A small CTC audio transcriber, trained from scratch.
Training: cautious_adamw at rate 0.0015, 1100 steps.
Rows from block 5, named by matrix and row number. Each number is 128 + 24 x the weight over its row's rms, rounded and kept within 0 to 255. All counts start at 0. After the name is the row's rms in percent of the matrix's.
# weight_hh_l0: LSTM recurrent weights (gates i, f, g, o stacked) (model.rnn.1.rnn.weight_hh_l0, 1024x256), inputs 128-255
weight_hh_l0.872 091 [116 153 183 120 121  97  95 121 130 155 155 153 110 154 108 129 130 127 125 136 181 148 154  99 109 124  65 102 145  85 125 131 110 120 114  98  94 125 102 139 122 122 130 140 126 142 129 135 122 137 161 126  89 102 166  90 122 109 120 114 109 129 115 176 136 171 164 167 132 148  90  69 104 119 171 123 160 126  95 144 101  93  88 122 100 121 152 141 134  94  97 142 137  87  93  87 170 132 110 104 103 161 109 161 159 148 111 135 135 129  95 163 130 175 129 127 139 117 125 156  95  89 102 159 154  93  83 133]
weight_hh_l0.873 097 [136 141 154 105  92 112 110 132 115  92 135  93 141 143 131 129 183 140 151 112 112 114 126 117 110 119 126 152 102  96  94  97 118 144 114 118  93 126 121 109 109 156  99 157  75 119 150 114 110 135 128 144 125 113 151  98  90 138  94 132  87 149 139 159 151 149 140 139 126 139 124 121 121 139 140 122 167 122  95 147 129  93 124  99 127 122 148  89 168  62 122 153 106 113 157 171 136 126 138 160  99 129 143 111 121 102 166 147 139 149 110 121 133 119 106  86 155 125 115  72 105  70 108 136 133 103 107  89]
weight_hh_l0.874 104 [106 112 114 141 144 141 109  92 140 133 133 113 129 143 155 113  73 118 126 108 108 153 101 129 132 126 190 138 133 122 105 168 128 138  98  99 150 116 146 130  94 129 143 138 150 156 140  98 123 109 102 130 154 160 125 116 144 114 102 141 162 158 152 158 137 113 140 130 127 104 146 145  69 157 131 148 130 145 128 146 145 136 105  93 165 136 109 156 161 117  98 128 157  90 147 154 187 180 117 169 119 159  80 140  93 133 112 118 107 152 109 126 131 137 135 144 138 111  86 101 118 154 125 142 156 180 129 116]
weight_hh_l0.875 111 [121 155  93 108 151 128 130 117 134 130 137 151 111 125  87 138 104 131 114  86 142 166 132 102 158 129 131 123 143 155 132 107 117  87 118 130 102 162 158 108 166 102 168 110 100 186 113  96 118 137 116 129 134 136 136 104 157 161 126 116 170  90 136 146  95 171 161 103 108 131 114  89 149 192 113 128 161 162 101 134 155 142 132 165 114 123 114 160 107 154 157 132 126 149 148 122  71 145 147 138 131 144 109 140 104 115  94 156 111 137 112 108  72 130 113 103 117 158 130 136 126 133  90 106 103  82 121 102]
weight_hh_l0.876 099 [138 165 117 137 123 101 123 125 155  69 140 109 110 117 117  91 183 152 114 102 137 143 154  48 141 132 133 122 118 132 102 135 126  92 123 130  87 144 118 133  85 132  97 137 107 127 105 112 128 169 123 116  90 150 142 105  97  95 147 107 115 131 108  84 134 131 150 106 103 183 127 119 165 103 124 164  87 144 154  95 156  92 111 124  79 111 109 132 133 117 131 156 122 135 121 158 148  81 108 150 149 163 132 142 160 138 131 173 105 122 129 149 150 133 117 102 108 139 138 111 112 139 122 148 107  79 152 166]
weight_hh_l0.877 093 [128  97 147 128 164 149 123 124 125 112 134 115 153  83 119  93 155 119 120 163 161 153 144 118 117 156 133 149 113 178 130 155 133 153 132 130  83  96 159 155 185 123 154 156 142 143  98 131 118 123 103 121 128 158  95 150 116 105 129 111 159  99 103 149  96 163 134 121 111 156 135 162 112 163 141 101 132 147 103 137 105 112  91 112 127 147 186 120 158 163 147  97 168 111 106 129 123 109 152  86 101 138 151 136 118 108 100 120 139 143 122 112 142 133 109 171 127 147  99 135 111 123  96 126  96 123 156 121]
weight_hh_l0.878 088 [167  95 147 110 142 171  97 145 118 103 133 141 144  96 115 101 135 183  83 103 153 127 150  72 112 112 112 154 136 169 127 115 131 110 128 117 130 151  95 123 137 102 121 150  96 150  91 139 134 125 101 121 133  96 103 135 153 161 154 158 128 121 161  93 133 161 140 158 141 119 130  91 141 101 131 120 102 150 154 155 125 157 130 116 136 145  97 111 166 120 153 160 139 124 106 125 140 151  96 157 104 136  94  95 104 120 106 128 173 123 137 120  95 116 145 146 173 130 105 117 138 140 112 117 124  90 123  91]
weight_hh_l0.879 107 [122 170 118 102 162 168 113  95 112 135 155 149  99 147  87 134 132 100 121 127 151 149 141 113 110 160 133 100 177 153 189 103 125  95 143 100 152 127 149 145 152 111 152  94 145 170 146  87 145 152 133 130 101 131 169 119 134 154 145 123 164  98 101 147 107 130 105  99 110 112 124 112 121 148  89 142 120 113  85 142 117 121 138 166 128 100 113 113 112 105 132  98 125 128 145 140 137 136 138 147 157 109 133 129 119 119  96 124  69 126 148  87 103 119 138 163 125 106 119 156 124 150 120 154 118 144 140 140]
weight_hh_l0.880 093 [142 138 163  99 131  78 136  97 136 149  96 137 117 108 144  83 101  87 133 148 114 111 106 125 140 133 126 115 129  93  97 114 155 176 162  96 105 136 123  98 148 129 118  94 116 103 148 151 111  89 139 102  86 130 153 127 100 175 116 140 132 162 106 177 147 101 149 102  96 159  98 129 104 124 124 135 122 166 141 104 127  85  98 154 166  94 119 104 155 173 145 169 126 131 110 122 109 142 132 113 138  96 118 118 159 144 174 127 161 123 110 158 116 126 159 160 169 142 152 138 156 157 101 151 121 142 167 114]
weight_hh_l0.881 090 [137 139 150 141 105 137 170 122 120 124 141 152 140 107 128  99 123 159 106 103 152 113 118 124 113  86 126 176 140 169  85 103 100 119 144 135 148 156 129 141 138 147 109 150 114 158 130 117 135 126 118 135 113 108 156 164 169 156 145 149 152 179  90  94 142 122 140 144 132 103 152 156 140 130 129 119 121 132 158 127 126 155 149 126 164 161 165 155 128 163 115 139  84 106 121  89 110 145  88 114 166 144 140 107 173 161 132 136 144 106 135 136 166  98 187 150 133 134 124 183 120 135 144 107 106  95 100 101]
weight_hh_l0.882 096 [150 159 149 128 159 154  93 112  81 124 110 152  98 132 120 105 136 164 108 127 133  79 136 101 151 134 121 182 145 148 114 155 164  91 152  86 104 164 144 133 130 135 103 113 118  72 149 123 122 119  89  91 134 109 120 172 124 110 119 115  85  95 115 113 118 154 156 140 161 132 105 125 109 116 122 111 106 156 133 126  91 103 100  99 146 147 117  92 102 109 158  88 117 111  91 154 132 119 156 122 130 145 138 103 111 142 145 132 112  80 147 111 106 106  99 110 162 134 161 175 102 167 155 106 119 103 154 156]
weight_hh_l0.883 094 [120 164 100 143 171 128  89 154  99 149 142 132 131 105 165 118 162  97 106 115 125 152 126 155 104 156  92 133 109 104 157 108 114 109 109 146 151 118 103 111 115 134 117 154 148 111 109 121 151 153 100 162 132 116 148  90 128 133  82 132 141 121 114 134 106 120 153 128 168 172  94 110 147 105 106 148  94  99 109  71 137 144 120 167 151 107  87 138 108 118 155 150 153 103 174 168 144 123 105  99  94 118 110 118  95  78 130 175 110 108 117 126 123 109 109  91 108 123 130 101 122 155 135 138 113 158 136 103]
weight_hh_l0.884 098 [ 86 147 101 137 160 133 149 157 147 128 177 142 157 141 145 113 115 158 126 129 118 147  96 128 125 155  84 102 111 145 167  92 139 161 155 117 153 109 112 105 137 147 126 144 147 169 132 133 140 157 129 103 129 158 126  91 171  93 106 120 132 141 103 148 140 139 102 137 132 121  80  87 104 167 105 144 119 163 123 133 113 122 102 142 128 158  85 178 174 143 166 120 142 140 162 179 123 149 121 140 106 120  94 100 128 159 137 146  67 121 109 162 138 123 161 112 126 134 145 106  99 125 151 163 131 134 139 105]
weight_hh_l0.885 106 [130 101 176 112 138 117 135  99 122  91 118 149 100 148 147 108 205 101 151 155 132  84 140 111 127 153 118 123 150 133 113  97 108  98 134 115  94 118 149 131 116 107 101 165 168  91 151 136 131 153 128 106 109 139 140  97 116 153 143 110 138  94 140 140 106 113 115 123 131 146 136  90 113  85 179 143 149 147  98 139 107  84 136 113 115 127 167 143 146 131 111 104 144 140 153 151 121 140 170 104  77 123 166 122 130 104 161 170 157 138 107  95 138 150 151 109 117 128 113 128 108  83 149 106 154  99  99 166]
weight_hh_l0.886 085 [142 151 117 132 147 113 141 146 131 153  94  81 112  96 129 129 127 119 148 140  90 115 149 107 133 108 131 151 173  85 153 119 128 141 150 163 117 134  97 173  92 108  99 154 132 125 126 139 137 140 137 120 128 125 108 112 121 150 102 120 141 123 146 127 107 152 164 111 101  95  77 104 104  86 150 109 140 134 129 160 142 121 131 111 161 152 120 141 155 168  99 112 158 163 135  93 112 170 110 138 163 111 156 104 104 100 119  92 159 112  97 109 137 158 102 145 124 109 148 106 117 134 163 126 106 111 148 136]
weight_hh_l0.887 119 [123 158 130 181 125 127 173 141 120 152 125 113 157 140 133  86 154 115 117 151 136 128 149 150  99 116 131 155 147 133 110 152 119 117 118  99 123 103 106 110 124 159  79 136 175  79  92 166 111 122 111 133 125 100 154 146 109 122 159 167 120 144 116  83 122 122 113 141 124  91 170 109 144 101 114 100 155 126 144 126 128 113 135  83 130 109 145 129 128 180  93 119 124 145 107 119 140 131  99 136 119 144 148 139 120 180 105 139 146 122 127 107 110 129 165 120 139 100 180 133  93 124 122 118 161 142 125 183]
weight_hh_l0.888 121 [113 122 107 133 144 137 102 135 148 136 131 111 110 165 116 139 144 115 122  94 161 118 107  70 153 160 115 116 155 127 159  88 121  98 150 117 114 129 117 121 126 153 105 133 133 194 122 120 101 134  82 153 103 140 151 127  95 122  97 100 137 130  78 126 126 131 120 153 149 152 136  82 126 185 161 147 121 141 135 121 141 149 122 133 142 115 122 108 126  96 125 174 138 114 128 153 124 134 136 169 113 127  98 145 141 121 126 100  59 153 138 134  52 105 111 138 123 153 118  69 113 129 127 106 153 123 127 172]
weight_hh_l0.889 104 [ 95 142 100 138 139 119 111 160  93 134 108  87 101 184 117 110  38 126 130 115 123 153 114 110 156 110 156 105 115 123 144 127 127 136 101 117 141  95 154 141 113 114 162 142  95 130 128  95 175 101 122 139 154 189 120  97 127  97 107 110 129 153  96 153 139  97 121 151  95 121 113 132 156 178 111 142 129 129 156 142 118 178 166 112 116 104 154 168 124 111 129 132 116 160 120 137 160 143 130 129 160 174  95 116 154 165 119 112 106 155 137 134 156 142 140 169 151 140  94  85 170 158 108 135  99 145 153 120]
weight_hh_l0.890 098 [163 126 131 145 127 118 159  96 148 113  99 135 144 107 144 113 151 174 132 188  92 133 149 132 111 146 132 164 147 109 169 113 118 154 162 152 116 156 156  97 116 112 136 104 100 149 136 119 134 144 125 126 146 138 156 168 125 100 109 167 162 124 159 114 105 148 116 161 143 145 169 138 108 142 154  87 130 159  97 140 153 126 164 104 127 114 164 132  91 162 147  78 111 135 138 101 121 156 130 144 129 132 180  89 134 127  87 134 162  98 108 123 144 156 127 100  83 133 138 130 147 150 155 111 124 128 128 126]
weight_hh_l0.891 099 [ 99 124 145 144 125  86 121 165 150  98 148 131 108 110 168 135 100 175 117 116 124  90 153 133 137 132  88  67 129 141 100 111 103 100 125  86 139 100 124 171 111 116  91 155 139  98 135 129 122 125 121 125 131 123 114  86 142 110  95 121 111 136 114  91 137 157 124 172 122 124 157 131 102 107 158 123 136 139 152 110  94 129 128 118 146 108 155 107 175 110 129 132 132 131 143 144 158 110 152 144  81 179 125 115 108  93  78 134 122 135 101 134  89 126 122 128 143 117 118 116  90 143 157 147 132 114 113 123]
weight_hh_l0.892 095 [120 120 151 123 146 119 126  97  95 113 159 136 147 141 117 127 168 112 161 119 150 161 106 100 136 135 114 149 122  96 111 115 126 132 136 165 133 108 133 120  91 137 143 159 149 116  95 144 124 151 143 134 130 109  97  81 106 156 120 109 146 126 119 126 123 147 105 151 184 112 128 156 149  98 146 110 165 109 119  93 109 108 140 157 106 102 156 148 107 129 143 104  95 135 170 124 131 112 136 174 127 101 106 165 143 105 142 164 154 146  90 133 135  87  92  88 118 107 145 154  91 132 115 114 106 131 110 165]
weight_hh_l0.893 105 [136 129 115 149 124 154 138  79 113 143 134 116 139  99 123 100 126 104 106 119 137 106 136 106 152 102 106 128 119 106  98 120 124 105 139 151 153 126 123 146 134 109 109 147 138 118 136 164 125 134 143  88  96  75 112 102 171 133 172 159 134 122 114 120 126  95  97  89 155 114 141 141 175  96 158 143 135 125 158 113 160 112 130  95 145 109 156 119  98 104 130 119 139 118  85 106 135 108  94 155 131 147 175 116 147 180 131 143 146  90  85 160  76  92  93 152 157 108 158 115  87  82 137 164 111 134 127 181]
weight_hh_l0.894 113 [114 121 130 155  94  96 144  94 144 129 122 139 124 126 153 141 171  79 142 127 100 121 105 102 108 114 126 194 128 160 140 107 158 144 158 140 164 128 156 101 101 117 126 128 135  89  93 142 154 106 104  95 121 111 140 153 101 172 163 138 120 101 160 114 158 146 124 124 111 113 139 171 137 112 104 126 175 104 135 114 135 114 124 127 138 104 156 140 150 137 127 127 103 124 143  71  96 153 100 143 105  91 140 113 139 110 118 114 165 108 123 120 144 117 156 119 151 138 182 176 125 118 144 101 100 118 146 111]
weight_hh_l0.895 086 [115 133 174 102 114 128 127 132 130 171 132 142 111  83 135 129 109 126 145 178 158 115 140 109 140 165  94 142 123 112 144 117 156 152 163 131 147 124 175 134 173 157 113 134 149 106  87 132 153 149 155 116  98 133 110 127 105 174  90  91 112  88 103 112 139 112 172 101 158 170 143 150 124 145  97 105 112 159 111 168  98 100 128 151 166 160 114 132 120 119 142 129 148 169 143 148 164 141 112 147  94 133 168 169 160 147 140 128 152 132  99 158 117 173  74 147 132 105  87 157 122 108 122 139 128 124  99  98]
weight_hh_l0.896 095 [167 153 138 137 133 128 107 137 112 124 128 112 134 115 134 140 137 159 126 143 149 106 122 137  86 143 104 162 152 132 110 142 136 112 123 161 107 142 122 145  84 134 109 137 166 153 113 170 114 157 138  92 118 147 128 143 148  96 136 166 124  98  86  99 155 126 136  96 142 121 143 152 169 108 167  91 175 121 113 112 137  95 157 111 174  91 147  95 147 132 145 140 102 133 142  87 115  92 137 142 102 128 159 135 101 130 102 106 156  88 163  83 141 100 156 149 146  99 166 140 114 134 152 157 129 139 152 135]
weight_hh_l0.897 107 [109 144 132  82 111 135 133 151  99 132 168 114 118 145 105 142  94 145 148  90 168 170 153  92 122 174  93 117 122 114 138 158 135 148 115  96 123 133 151 158 116 138 184 146 122 168 124  92 160 150 150 171 154 154 117 124 145 140 133 128 147  93 115 198 120 139 124 131 121 104  76 162  93 132 138 154  96 136 117 115 175 116 145 137 113 143 141 153 122 148 128 159 122 139 152 148  96 158 123 120 184 168  69 149 127 137 172 153  73 168 175 101  97 134 114 100  84 110  82 124 110 131 138 116 158 125 134 138]
weight_hh_l0.898 088 [157 145 118 165 150 158 154 110 116  74 142 104 163 142 123 154 122 106 137 139 125 147 110 125 128 115 166 147 126 143 127 131 162  98 167 121  92 116 149 146 158 126 143 135 157 107 149 112  89 168  99  83  87  87 131 157  98 130 155 127 139 110 115 118 101 102 102 148 154 142 145 183 157 127 140  90 123 171 116 135 162  80 168 136 142  88 129 129 121 134 143 135  99 159 102  95 122 108 160 144  86 133 113  93 115 138 131  99 117 111 133 151 164 132 107 154 133 124 159 124 118 115 106 164 108 132 131 148]
weight_hh_l0.899 095 [154 112 161  99 155 129 112 107 129 137 125 145 107 159 145 121 160 112 112 123 108 168 169  96 121 108 123 124 149 114 125 140 112 129 110 168  87 136 155 114 161 146 131 112 136 118 148 147 108 119 102 136  97 174 174 107 113 147 133 149 144 146 159 133 137 134 101  91 137 147 119 115 148 116 167 149  91 150 142 124 121  72 120 120 119 130 137 163 140 149  89  97 129 109 140 137 101  73 130 138 131 127 116  94 151 138 125 116 113 110 132  87 146 161 125 140 104 156 152 104 137  98 136 105 160  97 101 142]
weight_hh_l0.900 089 [131 106  89  99  97 141 136  96 142 165  94 116 139 107  84  91 150 146 124 122 121 137 124  90 167 157 112 154 164 116 146  97 149 159 102 160 137 156 121  97  95 161 137 144 126 112 146 119 118 110 129 115 116 109 132  80 172  88 158 133  95 112 158 110 153 119  87 149 152 149 107 151 145 105 122 104  98 148 134  94 105 168 113  90 161 153 164 118 157 108 111 145 105 162 119 126 158 138 121 138 115 160  72 147 113 104  91 103  93 147 111 107 121 136  79 143 153 163 141 141 151 107 152 130 144 167  80 140]
weight_hh_l0.901 095 [141  93 120 155  91 133 122 114 172 121 104  66 146 135 154  90 152  93 145  89 146 117 113 164 129 128 148 144 127 158  86 120 146 105 143 122 146 126 154 132 145 124  91 172 140  98 153 149 125 112 146  95 101 103 157 114 157 117 145 144 128 103 129 125 106  88 138 139 138  90  93 161 142 138  92 120 171 130 122 141 148 162 138 118 178 171 129  76 108 149 107 136 104 109  76 123 108 138 149 135  88 159 122 130 163 155  94 107  96 117 143  84 147 109  94 139 132 107 155 146 133 126 149 135  90 120 118 123]
weight_hh_l0.902 095 [158 169  94 139 137 121 138 120 114 105 156 145 100  79 117 125 118  72 159 123 116  97  94 144 138 139 133 167 137 104 169  77 149 118 106 106 104  98 118 109 130 151 153  79  89  89 141 104 137 146 108 146 102 101 102 162 129 109 151 122 101 127 146 118 141 137 138 128 150 132 103 135 153  80 166 150 125 149 109 154 122 123 151 138 143 134  95 158 130 139 130 112 110 177 137 117  96 147 136 117 118  90 106 140 139 131 178  97 118 118  90 157 172 154 116 146 100 125 112 150 118 128 137 146 120 119 164 100]
weight_hh_l0.903 110 [160 100 137 123 122 148 158 100  99 119 172 131 149 125  80 107 138  88 126 126 166 105 147 137 128 128 157 101 131 138 137 115 148 134 163 158 128 161 151 176 157 135 129 147 134 168 123 130 131 171 151 153  96 166 132 173 127 132 104 147 157  79 146 151 104 122 140 124  83 115  92 162 114 170  97 141 157 129 103 126 131 118 148 111 113 102 114 138  96 148 114 134 159 100 157 155 120 178 105 114  96 120  81 131 109 126  78 121  64 108 118 122 125 121 148 152 131 165 132 126 163 151 114 161 108 120 117  97]
weight_hh_l0.904 100 [143  89 136 118 135 125 123 154  92 127 159  92 100 163 143 115  88 156 120 134 136 138  95 165 136 163 135  94 135  93 127 153 129 102 119 107 160 111 137 137 116  93 108 126 104 155 110 153 119 103  87 108  97 149 127 152 134 148  88  97 165 139 116 137 135 113 110 108 121 139 125 107  90 136 102 159 165 161  98  86 170 144 135 158  89 105 173 138 131 108 124 139 141 196  90 134 148 138 174 124 127 185  93 146 106 119 143  98 133 158 141  88  95 108 124 108 111 112  98 112  89 128 109 118 138 139  84 104]
weight_hh_l0.905 091 [102 140 124 125 107 140 136 117 113 112 103 101 148  97 158  96 102 143 131 115 161 110 159 137  91 106 102 118 110 107 115 143 116 100 138 129 109 148 134 119 120 168 109 166 150 129 149 118 106 141 146  98  99 128 126 144 108  96 155  98  76 102 142 119 158 146 141 120 168 113  88 160  85 101 128 132 145 161 157 114 141 127 160 149 108 120 124 149  98 129 161 128 110 124 154 152  97 162 130  65 145 122  99 133  87  79 114 152 120 117  93 121 171 124  93  67 133 102  99 115 134 153 137 165 101 152  99 153]
weight_hh_l0.906 111 [153 134 121 113 146 114 113 117 152 134 118 108 104 137 148 141 194 118 154 160 155  94 120  61 108 104 117 131 139 160 131 107  90 141 123 103 133 120 144 118 115 132  95 137 118  78 116 134  96 122 129 129  98 124 114 121 127 106 126 120  78 129 155 124 104 106 119 118 171 156 124  95 115 120 160 115 144  94 133 136 152  78 109 159 134  94  85 112 148 133 116 139 124 148 123 148 129 126 162 169  82  92 166 138 176 116  85 135 170 114 118 138 102 152 127 156 102  95 118 147 113 102 139 143 158 137 103 103]
weight_hh_l0.907 096 [135 112  89  98  97 124 114  93 169 102 150 110 118 117 129 138  82 132 125 109 139 170 152  78 150 114 113 125 136 153 125  94 155  81 106 114 115 139 159 163 126 125 161 157 115 131 131 114 170 146  99 141 116 172 159 130 149 164 118 102 164  95 146 159 120 178  88 165  97 125 142 122 162 144 146 123 125 121 127 126 116  92 125 110  65 107 118 171 128 137 103 126 157 152 128 120 135 141 148 156 115 119 145 177 139  99 147 105 108 149 124 114  93 147  97 115 151 106  76 113 127 164 135 156 159 142 148 146]
weight_hh_l0.908 092 [116  95 110 156 112 139 116 146 109 130 176 140 161 112 162  96 118 116 119 122 159 150  80 127 134 142 103 127 166  87 125 132 106 170 118  96 107 100  85 157 113 113 129 133 135  97 137 151 155 152 163 148 154 143 140 154 127 110 104 133 145  90 163 159  97 169 167 115 119 167 142  69 154 110 119 140 141 112 136 142 118 105 124 118 119  98 123 128 183 134 136 137 155 137 169 120 126  81 133 188 150 167 151 101 103 174 150  98 154 113 159 135 165 120 168 111 122 122 111 117 110 125 117 131 123 117 165  94]
weight_hh_l0.909 096 [148 101 135 107 104 126 145 160  84 161 125 143  99 105 110 133 134 146 106  86 168 110 169 133 119  94 115  67 124 147 117 115 114 173 129 143  99 131 103 160 159  98 136 131 166 171 158 116 128 112 108  99 146 157  87 114 115 145 104  98 145 132 116 147 155 114 144 166 140 138 112 135 134 146 156 145  94 165 128 104 153 155  96 131 132 153 143 115 127 137 145 113 123 125 135 175 135 105 127 110 104 150  94 170 100  95 131  89  57 110 152 105 133 135 115 106 150  88 114 121 124 157 114 126 133 132 117 160]
weight_hh_l0.910 093 [154 119 131  97 112 110 123 123 157  76 160 129 157 135 111 108 130 128 125 122 141 113  96 129 126 109 107  81  95 157 133 110 102 128 141 145 103 165  98 146  94  95 130 123 133 159 107 102  73 139 154 141 141 140 118 100 160 136 129 124  98 157 112  93 118 127  97 156  98 114 143 122 150 126 142 167 155 162 121 130 105 115 110 169 134 150 146 126 142 113 171 100 108 147 155 174 164  97 126 106 126 150 115 106 157 120 130 143 130 118  78 126 100 140 128 158 111 128  79  81 124 146 126 149 121 155 121  95]
weight_hh_l0.911 098 [121 145 128 178 118  96 176 124 110 115 105  82 162 103 150 140 150 154 113 107 161 132 177 130  87 111 108 120 128 142  78 132 115 134 124 129 108 141 143  96  87 140 137 117 131 123 127 168 110 114 154  83 163 148 150  86 150  81 119 115  73 152 139 119 118 139 142  95 115 129 126 105 159 105 116 142 142 161 103 134 126 138 130 151 130 100 130 106 133 123 121  55 123 132 128 135 107 120 123 112 112 130 140 124  96 182 143 170  98 109 137 143 102 124 109 140 178 124 173  98 105  97 119 135 147 125 117 119]
weight_hh_l0.912 180 [104 134 119 102 163 128 151 134 101 134 134 117 103 154  81 119 108 107 145  98 150 163 147 142 117 150 140  82 155 128 150 124 154 125 124 130 131 131 146 152 183 159 173 115 111 166 116 124 149 165 113 155 128 158 149 148 108 129 133 116 147 101 103 164  94 168 119 137 107 126 101 130  95 193 119 119 149 148 103 135 131 164 116 127 135 140 140 141 130 125 123 144 145 119 147 159 123 136 115 139 168 124  68 118 114 157  91 115  51 148 149  90 110 118 114 134 116 113  57 114 134 117 106 131 124 167 121 146]
weight_hh_l0.913 109 [178 112  88 169 108 108 149 130 123 149 140 124 157 118 132 148  85 146 148 117 159 157 107 161 110 154 107 125 108  98 133 151 145 153 135  99 151 121 137 113 150 144 166 173 106 158  78  94 102  98 119 146 143 178 157 115 139 113 150  95 180 126  98 112 154  89 174 158 138 114  96 112 115 174 113 120 134 128 154 114 157 160 114 142 148 114 146 154 115 159 111 110 149 168  78 104 160 168 126  72 124 167 109 150 120 126 146  86 154 143 137 117 136 120 141 126 132 145 143 134 134 112 125 110 105 140 104 170]
weight_hh_l0.914 093 [148  90 183 109 153 118 141 155  88  91 123 115 120 159 149  76 123 104 136 119 130 108  86  95 162 156 129 162  77 167 152  86  84 133 138 138 150 104 117 125  71 153 122 109 156 156 100 110 104 108  96 115  82 119 114 135 136 163 159 131 154 137 116  98 140 136 118 143 143 162 114 129 125 132 143 137 159 125  88 120 144 130 104 151  93 102 152 124 130 156 120 153  96  88 126 125 166  95 136 138 138 140 146 125 129 150 131 145 162 100 106 121 143 126 162 155 105 136 134 131  75 141 170 170  87  93 148 147]
weight_hh_l0.915 091 [135 161 157 169  98 124  83 100 137  93  99 141 105 115 155 130  91 139 117 116 164 153 116  95 120  94 111 157 139 140  90 130 145 134 161 111 121 148 100 151 104 123 105 146 125 105 122 123  82 121 146 148 109 127 104  98 110 152 169 134 166 126 137 127 128 164  99 138 109 101 135 137  87 113 111 133 145 135 152 104 132 119 146 104 102 127 115  89 116 142 125 100 147 143 115 136 169 126 121  73 154 113 182 136 113 134 118 123 106 153 123 100 115 163 152 108 118  90  96 154 106 156 148 161 114 117 146  91]
weight_hh_l0.916 103 [115 108 148 108 123 104 164 135 132 123 144 110  92 123  81 114 159 112 158 101 128 108 120 144 106  96 129 149 115 160 163 110 108 126 142 155 132 149 172 138 130 147 159  93 101 126 112 105 124 134 141 102 129 106 131  96 150 143  86 117 107 102 101  86  78 133 160 106 144 147 135 135  98 129 133 109  99 108  72  91 139 114 134 154  92 133 154 126 104 134 153 115 184 147 158 110 107 157 116  92  89 122 128 154 140 157 112 163 126 107 103 104 135 158 109 144 150 115  96 140 116 136 152 156 148 130 148 145]
weight_hh_l0.917 115 [130 151 100 108 126 112 109 115 139 153 169 157 127 135 121 103 125  87 172 106 140 138 122 151 162 134 163 110 156  96 119 103 139 138 141 121 145 124 162 142 180 112 159 111 133 123 121 143 160 135 111 130 148 119 180 110  88 162 117  74 128 130 108 129 121 144 141 148 102  99 164 159 110 141 118 117 126 109 142 125 147 134 111 151 135  69 129 161 138 149 134 111 162 154 155 137 121 117 152 113 165  81  97 118 110 126 122 150  99 164 142 157 146 149 169 100  85 171 102 105 125 133  93  87 113 120 148 124]
weight_hh_l0.918 092 [103 137 103 151 163 111 143 140 122  93 115 135 124 132 117 117  97 137 155 155 138 112  98  90 162 130 102 115 121 147 153 127  88 153 173  99 127 161 110 127 133 131 147 157 123 107 142 123  83 149  92 156 148 143 129 121 159 153 145 157 122 141  87 171 123 161 149 114 150  97 180 117 130 154 101 178 113 106  93 127 125 160 163 133 133  98 174 152 114 128 131 118 145 113 124 150 110  95 130 110 121 115 127 101 115 163 166 150  91 150 104 116 138 167 146  91 134 135 135 122  93 120 157 104 111  94  92 137]
weight_hh_l0.919 098 [131 130 155 134  92 108 128 120 140 122 154 135 169  87 145 110 178  88 125 122 156  80 123 137 129 118 139 125 107 127 145 153 131  79  86 168 145 123 139 101 144 109 136 156 109 113 108 144 120 104 115 118  94 149 114 114 127 100 140 143  85 136 102 136 152 108 148 112 175  93 148 128 145 120 155 121 160 120 142 143 144 126 149 110 145 113 163  98  85 121 111 130  89 132 145 139 139 104 102 137  92 148 131 102 171 122 112 136 156  94 158  99 110 133 161 178 126 128 128 135  90 123 121 116 101 153 154 136]
weight_hh_l0.920 091 [ 90 113 149 135 147 154 125 114 121 117 180 132 135 165 116 137  91 151 165  80 124 111 132  94 139 180 150 145 148 138 120 125 142 116  97 118  96 109 150 161 129 111 112 151 119 126 132  72 121 119 150 143 116 128  98 131 128  80 158  82 183  85  80 143 108 141 154 122  75 132 144 104 107 158 125 104 138 129  97 115 194 128 114 110 126 108 120 149 115 103 133 148 135 111 117 182 172 124 105 101 105 151 117 142 124 123 100 130 107 139 132 134 117 157 127 158 111 145  96 131 148  87  89  81 157 120 136 143]
weight_hh_l0.921 107 [ 98  90 163 146  92  84 142 176  93 130 148 111 134 155 124 133 136 151 162 111 153 125  95  90 119 114 146 119 126 124 134 117 120 131 116  89 131 131 120 141  82 134 125 150 132 158 117 107 129 121 118 155 146 113 122 121 133  91 127  92 128 108 141 169 121 104 146 157 131 121 142  64 143 143 132 157 129  96 153 112 161 101 140 143 125 121 102 145 176 155 138  90 137 157 109 163 104  99 127 135  96 142 114  80  99 101 132 107 152 180 144 178 148 121 107 142 134 125 132 121 100  80 129 147  84 128 101  94]
weight_hh_l0.922 095 [142 118 152 144 107 150 161 144 104 107 114 150 162 131 105 163  97 140 103  93 132 152  96  92  90 122 154 119 133 107 135 136 169 160 111  99  71 129 112 117 132 102 137 108  97 120 111 134 168 133 127 125 112 133 137 137 106 129 150 105 180 106 145 170 126 135 105 159  64 151 169 103 132 143 168 145 145 121 144 120 155 164 146 117 146 148 128 103 102 163 144 103  98 151 110 151  89  98 150 175 144 156 159 116  93 173 135 104 134  87 137 175 139 111  93 122 170 108 112 134 139 132 134 142 106 145 117 138]
weight_hh_l0.923 107 [178 144 162 163 151 120 138 115  97 161 135 134 155 156 149 183 105 189 127 127 102 172 132 114 145 130 161 121 159 122 145 123 144 171 112 134 109  83 140 125 104 110 148 143 119 144 152 150 111  87 149 107 126 150 129 163 126 126 175 116 191 159 128 126 137 110  95 127 155  94 112 147 133 146  99 106 106 139 158 123 168 105 120  94 113 106 159 132  98 111 103 114  79  95 137 112  93 135  77 108 113 103 134 118 137 121 141 143 112  86 149 141 137 142 163 165 154 147 129 121 116 147 122 135 122 134 147 136]
weight_hh_l0.924 094 [154  90 139 130 113 150 140 151 103 123 167 167  99 147 110 136 149 115 149 126 130 125 133 141 175 167 147 144 114 108 143 125 136 171 138  98 140 148 127 143 120 111  94 159  87 103 107  96 147 179 112 143 102 116 129  98 123 124 102 134  83 147 156 150 103 116 157 152 104 166 105 130 114 132  92 106 139 115 139 113 139 113 131 165 100 144  75 169 118 162 143 155 151 133 100 133 132  97 150 148 175 114 131 126 110  84 157 164 103 158 110 119  93 137  76 148 136 119 114 135  76  92 101 135 126  87 134  85]
weight_hh_l0.925 109 [116 143 132  98 155 142 103 134 118 136 135 147 113 133  97 112  50 138 166 108 158 121 159 174 128 152  97  94 108 152 142 124 162 135 137 159 126 111 156 158 146 133 157 110 126 163 138  92 156 152  99 162 119 124 143 152 112 143 104  99 163 107 112 115 137 118 101 154 109 128 117 130 110 154 142 107 121 104 144 144 169 190 154 109 137 134 107 145 120 147 107 105 136 119 133 159 109 136 104 144 138 148  86 142 118 144  97 129  95 127 129 145 144 135  97 123  99 160 115  95 181 134  96 101 151 172  74 136]
weight_hh_l0.926 096 [ 70 140 106 140 162 111 137 159 134 135 134 142 119  97 100 155 126  79 122 127 148 120 157 106 122 170 134 118 116 100 177 126 117 126 140  97 149 165 165 178 177  99 116 119  96 168 154  95 117 138 104 150 143 138 162 123  89 153  94 132 116 104 148 126  79 166 156  90 112 165 113  74  86 155 148 158 125 126  91 160 111  99  94 127 108 126 163 142 102 127 107 164 166 145 119 140 128 129 148 162  78 159 130 115 114 156 110 121 123 153  86 103 157 107 111 128  93 150 102 119 168  92 145 127  96 112 114 132]